A small encoder-decoder image transcriber, trained from scratch.
Training: soap at rate 0.0022, 5400 steps.
Rows from block 2 of the text decoder of a small encoder-decoder image transcriber, named by matrix and row number. Rows with one number belong to one neuron. Each number is 500 + 40 x the weight over its row's rms, rounded and kept within 0 to 999. All counts start at 0. Numbers have three digits each.
Before each neuron's rows are labels from the 100 texts, of 14976, where the neuron reaches its highest value: "tokens" is the input token at the peak. Only what is clearly more common there than usual is listed. The data: numbers of one to four digits printed on busy colour backdrops.
# fc1: MLP up (decoder.blocks.2.mlp.fc1.weight, 1536x256), inputs 128-255
# fc2: MLP down (decoder.blocks.2.mlp.fc2.weight, 256x1536, transposed), outputs 128-255

tokens: "<end>"
fc1.508:496522503442478497458438482498500481576478507478513477502515509471546558502524507558519500530470574414470504503542526507416527443535562546498502489494519521507500477469520500522574492494498516519484439500441537549503482473483552507563544417515501500515515510494535465525498493462513522489510517430471503532472505490542491478482526555568506518501533502501615487496487559372511552538445
fc2.508:606454464534508493543501496503531520465528515528495491426509499558485468490475507493501507541547434506505494488513498525577415525496496491458476491505434496483503499547494501470351561481534463492456432476513503499493475493499495517488488518508503499495488496534525520462506510489536500484504523558490560509516500489498486462511500471539417499498517502463406506491562462520489421498507

tokens: "8"
fc1.299:372482512501472501495500500500464503500475372515523496488516465514511426540510484502452525486489525464464534502555504495520496467565500501513515464486480564500511488505504511369498561464494434496502542505548456498496509500479499506512493504520512513539540489476477506510492496495501518404502433503485498497486500505598509504539508529574502506533535499542526500469500521492518512487550
fc2.299:508507479494507470495454445483504478523488399482469497515506498508534440496482454609440500469454514432392496486564529451499480503463587494500498484456424488549494438518499501469460580495503503488433493534517466516536517509499449439550504516439585500489546517367441469489520491512506555471510409526489479519442470462496498490518502507566532513499514525534468503502501503487489498535523

tokens: "<end>"
fc1.571:503502461510498497479582527485487424522449514474489509578500478493525457484375438531526484492562513421529466496486509425468495487572501596557494472490559487514504423500476478503454523433552425446434539445576503400550549531543592505555497500503466500499523543478513501458494494463465492562553482493538433523558501499492456494467501511486509528509500494419484554507464497455503517533521
fc2.571:480460514517477485507477524529553552462515436532512545430523519499505502490508505473511465526492496549451503482521500446533485503453485446408473528506404595474542495553519481445509556485467539525516465461479506498465509415502455476493472498499556482495506466459471532482558495507540465470536522493489531431487541529482500491499469427508495513490509498529482469499504519539505452454553

tokens: "5"
fc1.85:574524404521447394477480554591499488497488641498493561496514454470505471444454512524568416372460500499490510455483545506501523534481485517500497497500553494489500480518490500453565491480492451434555532535501492528517470468492487464500509508491500480551506491497467535564519450510460503501597510551523430538552567515452449496586507532494506499472506504497468594520439484494491420512506
fc2.85:370486521507498500534502377507488505526550339543477483480514466522499520565517517493486498539503500399500492497505501406430484507546512427479472493514474516530469547554530483493439554488513525506441454500499523461439548441500500522524458497491480510420492557500437442453465525527505497524469458493497504496496468585516504497472509499490592487488503506495507443492505502499495491486476

tokens: "9"
fc1.252:488521535541474484480501487484475476573500562484500535492473495497543496460521459500497514532464496526577468498483491407591518516484539491545497500533512484544451517481489501467499500461491501575552505520521507630548485491462460474487431474443507460520503460507563490483499503507474503516521514500491477484496493485488496474572430494499502495476500454607486599551469442521500500446529
fc2.252:538486492505493534511495446512561557475510488503494427530548494479391473520475504513466522499511510466432487462558524578408473422518504411421522447488513521450502497494456494508496534488494506448449473526519508452466484495593493532516488468508414526501532587500438547536470510501459510504507444499499426554418508569512449499498504493476505486500482500487488434425507519487496491562500

tokens: "65"
fc1.619:467495498512412456395545624498516481513461567510461485485574442462481484403500500500470478490478494507493498496515495515523546463528582496507519511500483515592471504488495495542446483471535419489507518514512480496492483463505484498533538499493456500560506513512491526473507516443498505513552533486503425491494502484493432474492466490574506509422511481495497554513450505476516475487508
fc2.619:495472463504520502559501477465552573501569484493541508512502519500496476482477504495524481518518524468470508479566502449550444517506474389386496497499506513465523539543427423497531559462504506462496476500531613501484507465498468547494465507506488506492498545496455557501510498525514508521494486436484477496488518586498491499516523448552517516598503509496544499391508555526476479498537

tokens: "3"
fc1.460:500535500515493457502539501524499523532488531528460502595366562476588491514433498512589504456483528493543577516432501500484499469491511565622498495497496482456456576468536480398530528407500544495507491472412563552508510454478482446452466376508493457443500512533551471505499517503499515529557504468541504521595546587468489500515487479498552497512570487508435509503504521513503500500491
fc2.460:512463515502498482502494470528497495514506483391486499459546466516425502509521487477448477502492477488463486448530504427412490497498516467380499465511509531505515458487482497530452491551485494502463448533533466467479518489571504548604491559490501532522523471500455561488507505497481404496496443539459493510363483510521419481485502549480451483502508588426493511479471449391483475498493

tokens: "8"
fc1.82:429493519513482478513500573488460523457501436492470503502504435559510441567503504473432509522491539495450508500501538504508505471539521498495503512501433566520495471497502512464499535485496454505496522498520421516463510520503482508554562473514519514545516497458489508502493451484466499437514474493512479499485493494577508506518491539564480465531526494539507495465502521505515480495510
fc2.82:517505477498512463497437483500495540519498423505473497513500496522554425519451496573435493484458500504397497496588532438513491505424555491445490462431427484534490420526505509481478596491510499482387477511466499504505519511507495465581520512481607480489569514398488500459504471507522527479544423497451397521444496498500488486508478511614513459497501518507447493501560502534495517524505

tokens: "65"
fc1.360:543424500508488463513501502616512527479518558588483496517469535478540455495427484493558505506485577457488578486462520501491511579531487523487510500505527504475525525503467441546571575456502562411466514459407551506507511483539459487500464477523517477374504519599514509554517477456502487505531482505549516509551504549488479470549491392512498447554521508507466512504488427458478502496506
fc2.360:475494591553498482495501468445454472529507440382498500471524478496427508519501491525521463471481499505517487467553481422373493500500500492500497513547445606582481488524516501485480490529507492530439432523479498507476504503518517487609490511498500520579476451448505527496461512555501377476531486536478476477486503461500508503497503527499494544439539501459435488516497504487516451496489

tokens: "8"
fc1.469:401497472501486500497498519501502503495486359519511500471522474494517418526502490490466515486500565460469543494561540513584502494542503486554514449454451554521493499497530520400501586444488450495498504514501490529478496499498486510520505500501512503548582498482486500526498483496508529423501434514499501523488510500585493502528497526586479501524548490505530496443459519497521513506526
fc2.469:519506484503520451492447463502501502516507383498455500546498489508531462503481468634444493456444501481432517489533531493488491502465598498516485456414446468586467446539498508490479547499503510512470469521511477513520517501506501468513493508468591493490529493392450481495524496531501538454545411505494456543450441484487483477500506487520534524495523525523447500498492474479493501539510

tokens: "5"; "3"; "8"
fc1.465:516538554515458458482478533508517468469561540519553462500499488476513473522492457528533496457498565526507502494467532577514553539519506513453507515507501558502661515517505546530499500472406431436503511483470532511513461485522480493534445502574452479493514505500491439629512460501492549438506456553514498539575515521486452486556486539501508495450551516507493529479517496441445527490458
fc2.465:509480454554501491527518502522497511598509367506495523500504469494498502464447505557505498495516486498578483500565412453346506550496552495481532506566417487558434497558501497491460525581520488532434456552438496499469550540550497493532495472428496519491454487503505527465480516528520426520479406514498457469502550501496512565434515476507505471477504503486514429544492476476541487506472

tokens: "1"
fc1.347:484534508528505421372503532551516500498493583517530625504500505426500486450477494475554507484530423502536519499483537464503525461470523491555499501506590434516457483519513550488544461452460469489526515503503501529559515547487509494500500549410499521520511432504492523505526519529493557490500496486503409439552518502517529483522497486500557551514563485436508558531490496544490496566464
fc2.347:534497499500489511521501472461513502605523412468500468484543500526464517523449583462490455481487591492502453500491497456517452513510468481356424509469402607497483536470461377497388522523494549513461497446560496461431515477549484496549491457563495447409483500449425493535534488500458478506545493498468507523489489538498485483497510533502537478439496491525473496482484504441500454440537

tokens: "3"
fc1.680:520466495520570434466649497515509507502517592502458487546453552492497498503455497598557530497487528488507507526456532471503503520496449562583568511495502472506516492476512486501519506501530414499482511396523462435590520502496533508516493492523514506510504543496550500506512500451514575549594477500517442545617487504464496472489506504466480541498516466430445544540503479393522525565513
fc2.680:504554500519475508592420514524476514575472455490497542446564422462492483460478536479474494525501497504471541472513505507444439467445534469425466464512443530472488496553468494498431574495482555473489433534477485485415488517526496461532483506494559483486500463432485517481502473500493462438501509506486571504459498491497481502432506471538548494504504512534495497381478507478486427445550

tokens: "6"
fc1.28:538522561521469505517499503520409455489500494524557521490480600508525471513444533547530513477521522499500521495370501467458482503487480507574529508502528493514493476510546464517507543471491524508429486428507532503482511526496500498495492490507493503432521502493514476579503568440515501497490436524510500507591501546546515514497503461558504561482520465489435514470537466477400507548541
fc2.28:536496475527502512494504490516543502618502478479506518484503452507489516429461505493495473504525498504495484523539507460380513512462532491425475490508407524484466467486517492477424485496499462453561424515487483492487508511599499540542499494498504499502554422464487529497456460520393480502543521503502459500487504473509516494497520509463544493487533502504499491552484514417531427471526

tokens: "<end>"
fc1.415:501492508547466501516460486541470498512585505607519459476484537417505512485520484486531553500452528450422573491515534500498496529529486519539522504540502516504520487511431483548594522492502554464502518512388608515459493489556487433579489488513522480376564534536512508524586371494500403518560532489499538523475511500485531501546497467487505378514485495527472494464500410494502507532504
fc2.415:482483560501501482486568497451442478492485502435419464497499498492494490593497502520515467492504478508614471466517450402488494527495495506522529511542490583574471497524570497501497521539490493509414509519448469535595487533492506459557528543490499520567455467526500477500447515550519498501501458505501498477521547497489504508500506522499461515451510493515391482573529519501498501504446

tokens: "8"
fc1.520:506499486506498583489463579518500563521450533529506613486517448490505481483599511463512490529525458533498517467513531507516543502476521471468479536520503502587483500560517552531512458486447485459560543588501577507467463422478495463512606479469494519637500486499489530525487559522473462523534542435510476449499453495492407482516466537477547511394533490494535470510439458490502469532515
fc2.520:499496485498504494487520476450614534504556467490494455528493517553470499519446548511514493491480545439507454549497482401483463502437574515437474504438501434503470531455505464487460504469542489513462497444559509523507484506477441497500399482504521506443497529472390510481512490504525535502520480508422502524489538585498502486500513529484532511532545506505480510430503624538473501500520

tokens: "5"; "3"
fc1.261:500522495505440488472475537575519454550501553474548484510504453488541455499491493519501496493493500484519498472508548547535559567553501515490490465467572520489615518501499570516546517452456489476515503510486519517573436492490471524495496502587452442507503492497498481613513450506459492463529502553563498541512498515434472504618462560500518472473521536510480536498495502454487433490509
fc2.261:491486440536506485533507436507545531456564347514482488501496487443476511513506515517524502504493505478517493481529408460419501492511550484460494561507430500585440484598492476493471561540515483531413493505495509505424574487515485475499437455368468538481446575514500533474454543571557487523474463495483490457507580525526456504448525487510506538482529434444507464510493474492579520556489

tokens: "9"
fc1.485:505516521527542364494501550506506513494542541516489481506489544475520518572511494515554508496516519517531477517517467538496506430528493524531555507513467481515522552487526503470542473491481463500481500497443433536528509494475481490528426481497499497480558535544464461515458484510559607506505338510514524532648510484481516481496487530458545508487512499444469582460512486476479542549450
fc2.485:527510470510484527517470455515395509576490464499506500485520457496478431411469529511492501499500499481511497490537500503303466502482560499460497497521521502498496499501491455552432553526472500477443440530454495477462483532627502482536496510487539527541488490476528516514504502485396355494508526504500492469486486488500499538455506481536501475487525535519520453493497483426506483470484